python train.py --arch="vit" --model="image classifier" --dataset="rendered scenes of coloured solids on a plain floor" --train_examples=195000 --image_size=40 --crop_scale_min=1 --horizontal_flip=false --targets=["count", "largest object", "light from"] --num_classes=[6, 24, 4] --norm="layernorm" --norm_position="pre" --activation="swiglu" --mlp_ratio=2.67 --head_dim=48 --fused_qkv=true --bias="all" --qk_norm=false --parallel_block=false --inner_norm=false --moe="top_k" --num_experts=16 --moe_every=2 --expert_mlp_ratio=0.5 --experts_per_token=2 --shared_expert=false --patch_size=[4, 4] --conv_stem=false --layers=12 --width=256 --positions="learned" --pooling="class_token" --label_smoothing=0.05 --loss="cross_entropy" --residual_init="scaled_by_depth" --optimizer="muon" --muon_scale="match_rms_adamw" --lr=0.0034 --momentum=0.9 --nesterov=true --orthogonalizer="polar_express" --adamw_lr_other_params=0.00086 --cautious_weight_decay=true --steps=6700 --batch_size=256 --epochs=8.8 --lr_schedule="cosine_restarts" --final_lr_fraction=0.1 --warmup_steps=330 --weight_decay=0.0 --adamw_weight_decay_other_params=0.05
Rows from block 7, named by matrix and row number. Rows with one number belong to one attention dimension. Each number is 200 + 20 x the weight over its row's rms, rounded and kept within 0 to 999. All counts start at 0. After the name is the row's rms in percent of the matrix's.
# v: attention query, key and value (stacked) (model.blocks.7.attn.qkv.weight, 720x256, the v third), inputs 0-127
# proj: attention output (model.blocks.7.attn.proj.weight, 256x240, transposed), outputs 0-127
v.113,097,225,170,194,228,146,191,215,204,227,194,200,178,195,181,232,194,218,209,191,205,238,173,220,220,189,197,219,188,158,208,176,253,218,189,164,230,169,212,201,222,240,226,217,173,185,203,221,197,196,203,237,208,193,213,223,201,198,197,198,195,188,158,192,207,226,201,234,214,205,186,199,209,199,212,233,197,222,227,230,194,206,173,188,221,215,204,178,215,189,218,208,137,189,158,222,218,206,197,191,183,176,210,182,181,203,220,205,191,208,230,167,209,178,191,209,174,208,247,173,193,225,191,229,192,192,161,198,180
v.114,101,186,190,217,229,199,188,199,225,182,213,187,176,220,178,213,177,213,191,225,200,180,217,208,211,217,178,211,156,181,175,171,176,181,223,243,200,205,208,179,184,204,227,196,183,195,197,210,171,191,185,194,185,165,209,196,215,179,162,216,196,210,215,200,182,199,193,186,198,228,201,197,192,211,212,192,185,174,191,214,212,183,200,229,224,218,194,211,202,193,202,195,237,221,207,181,207,229,188,189,237,176,203,225,217,201,188,239,165,195,210,194,197,228,201,196,224,204,193,238,207,193,196,188,184,188,204,210,191
v.115,092,223,225,182,205,179,155,226,185,215,188,239,214,209,214,201,223,166,189,175,199,216,178,163,197,204,173,190,200,209,214,208,196,203,155,219,217,208,242,159,214,186,172,190,168,206,184,182,188,229,214,180,244,177,212,206,186,194,217,186,221,204,214,186,192,193,173,203,171,225,238,217,206,185,181,219,186,215,213,217,207,205,187,201,231,265,199,200,174,198,211,181,209,212,188,176,201,182,247,221,183,199,198,188,172,221,199,220,171,209,181,206,199,214,213,212,184,188,246,195,191,234,192,255,205,215,196,207,201
v.116,094,176,169,219,221,212,174,218,233,154,203,183,193,200,208,190,165,220,185,190,215,227,202,236,195,202,202,211,210,195,214,205,161,226,193,192,201,206,204,202,204,175,170,234,192,223,174,216,187,151,187,191,232,212,240,208,243,225,199,227,193,188,210,163,210,195,228,208,162,201,197,230,190,170,202,202,181,220,190,201,195,171,200,237,149,219,209,198,193,174,211,189,208,207,215,185,196,190,195,217,211,194,194,191,209,199,208,188,172,224,228,179,229,185,236,197,216,222,192,202,213,239,213,234,195,231,199,248,226
v.117,102,199,192,217,230,175,174,195,179,216,211,221,171,191,167,197,194,217,192,219,189,224,177,209,217,189,194,182,213,215,170,188,253,153,217,207,189,191,182,227,184,207,200,189,194,202,166,188,187,158,209,231,164,230,183,225,180,237,195,210,153,193,207,213,174,193,189,186,178,216,195,182,165,202,201,213,175,231,207,225,195,175,214,212,191,204,216,177,241,201,194,233,203,194,210,235,199,223,198,183,202,200,233,211,231,164,210,209,205,205,213,172,200,202,219,184,202,185,168,166,213,227,271,228,210,220,231,217,197
proj.113,096,211,199,198,198,204,209,183,205,231,170,219,209,219,217,210,222,188,215,223,205,202,202,212,205,217,204,193,231,179,202,209,181,195,204,221,245,212,180,161,168,208,179,213,183,204,228,198,212,211,183,202,166,226,194,196,226,178,199,208,162,199,210,185,199,172,188,206,198,157,210,183,169,173,203,175,191,167,189,206,226,249,229,218,202,197,234,186,173,166,189,180,181,180,194,216,208,205,166,202,182,182,197,209,216,200,170,208,217,210,174,166,188,216,199,194,223,183,206,201,222,223,184,224,234,256,204,192,220
proj.114,098,191,227,195,152,188,221,204,238,202,209,179,230,207,206,193,187,204,225,176,191,238,213,208,208,197,203,193,158,156,184,246,205,243,203,208,228,208,183,183,175,190,174,193,206,201,213,203,193,210,184,227,230,178,174,194,204,211,205,178,224,211,207,214,177,187,190,210,219,194,189,169,211,204,162,200,220,239,199,197,186,172,181,186,218,223,220,229,228,218,200,243,219,218,191,216,197,188,186,164,212,245,184,264,206,217,197,183,177,207,219,212,182,211,217,183,229,193,224,178,188,187,221,194,203,200,228,168,209
proj.115,093,188,184,187,233,192,191,155,172,226,217,215,221,218,218,207,227,180,200,209,225,205,187,212,201,205,198,177,195,195,192,157,172,191,213,193,236,203,192,201,187,189,186,196,175,228,204,203,222,202,211,193,185,199,196,200,196,233,166,226,181,219,178,213,213,212,213,211,207,172,190,188,187,199,220,200,189,200,215,192,160,214,186,192,255,223,203,161,186,226,189,235,216,188,184,227,153,202,240,172,198,210,229,186,193,216,210,202,161,207,241,190,219,210,228,183,200,179,210,200,187,220,198,176,219,229,208,216,224
proj.116,094,188,211,234,192,215,200,169,202,191,201,182,212,214,184,190,197,199,192,221,204,175,201,211,229,218,159,204,197,202,156,218,215,185,212,184,218,201,193,194,202,214,194,192,154,203,248,186,203,190,181,191,200,187,174,201,201,204,210,184,208,196,159,227,198,190,215,206,219,198,200,196,168,217,205,184,198,222,191,179,222,236,204,191,161,212,206,227,195,190,211,159,215,276,182,216,200,242,176,197,200,204,185,197,243,197,227,184,169,176,204,199,180,186,223,173,190,222,242,216,183,192,216,175,214,225,247,207,172
proj.117,103,209,226,178,212,208,190,196,223,182,159,226,187,226,221,159,195,204,228,210,212,193,207,205,226,192,206,193,208,194,199,211,176,201,173,208,221,182,205,200,180,208,236,140,225,195,207,230,187,199,196,211,172,208,196,185,191,216,200,192,209,207,191,190,228,176,220,210,183,232,161,210,192,185,206,216,180,206,187,170,223,215,218,199,161,202,206,195,221,215,224,175,197,239,194,203,214,183,219,236,226,173,194,215,205,205,188,194,195,185,181,226,183,190,167,208,157,212,205,223,189,219,211,185,215,187,218,195,196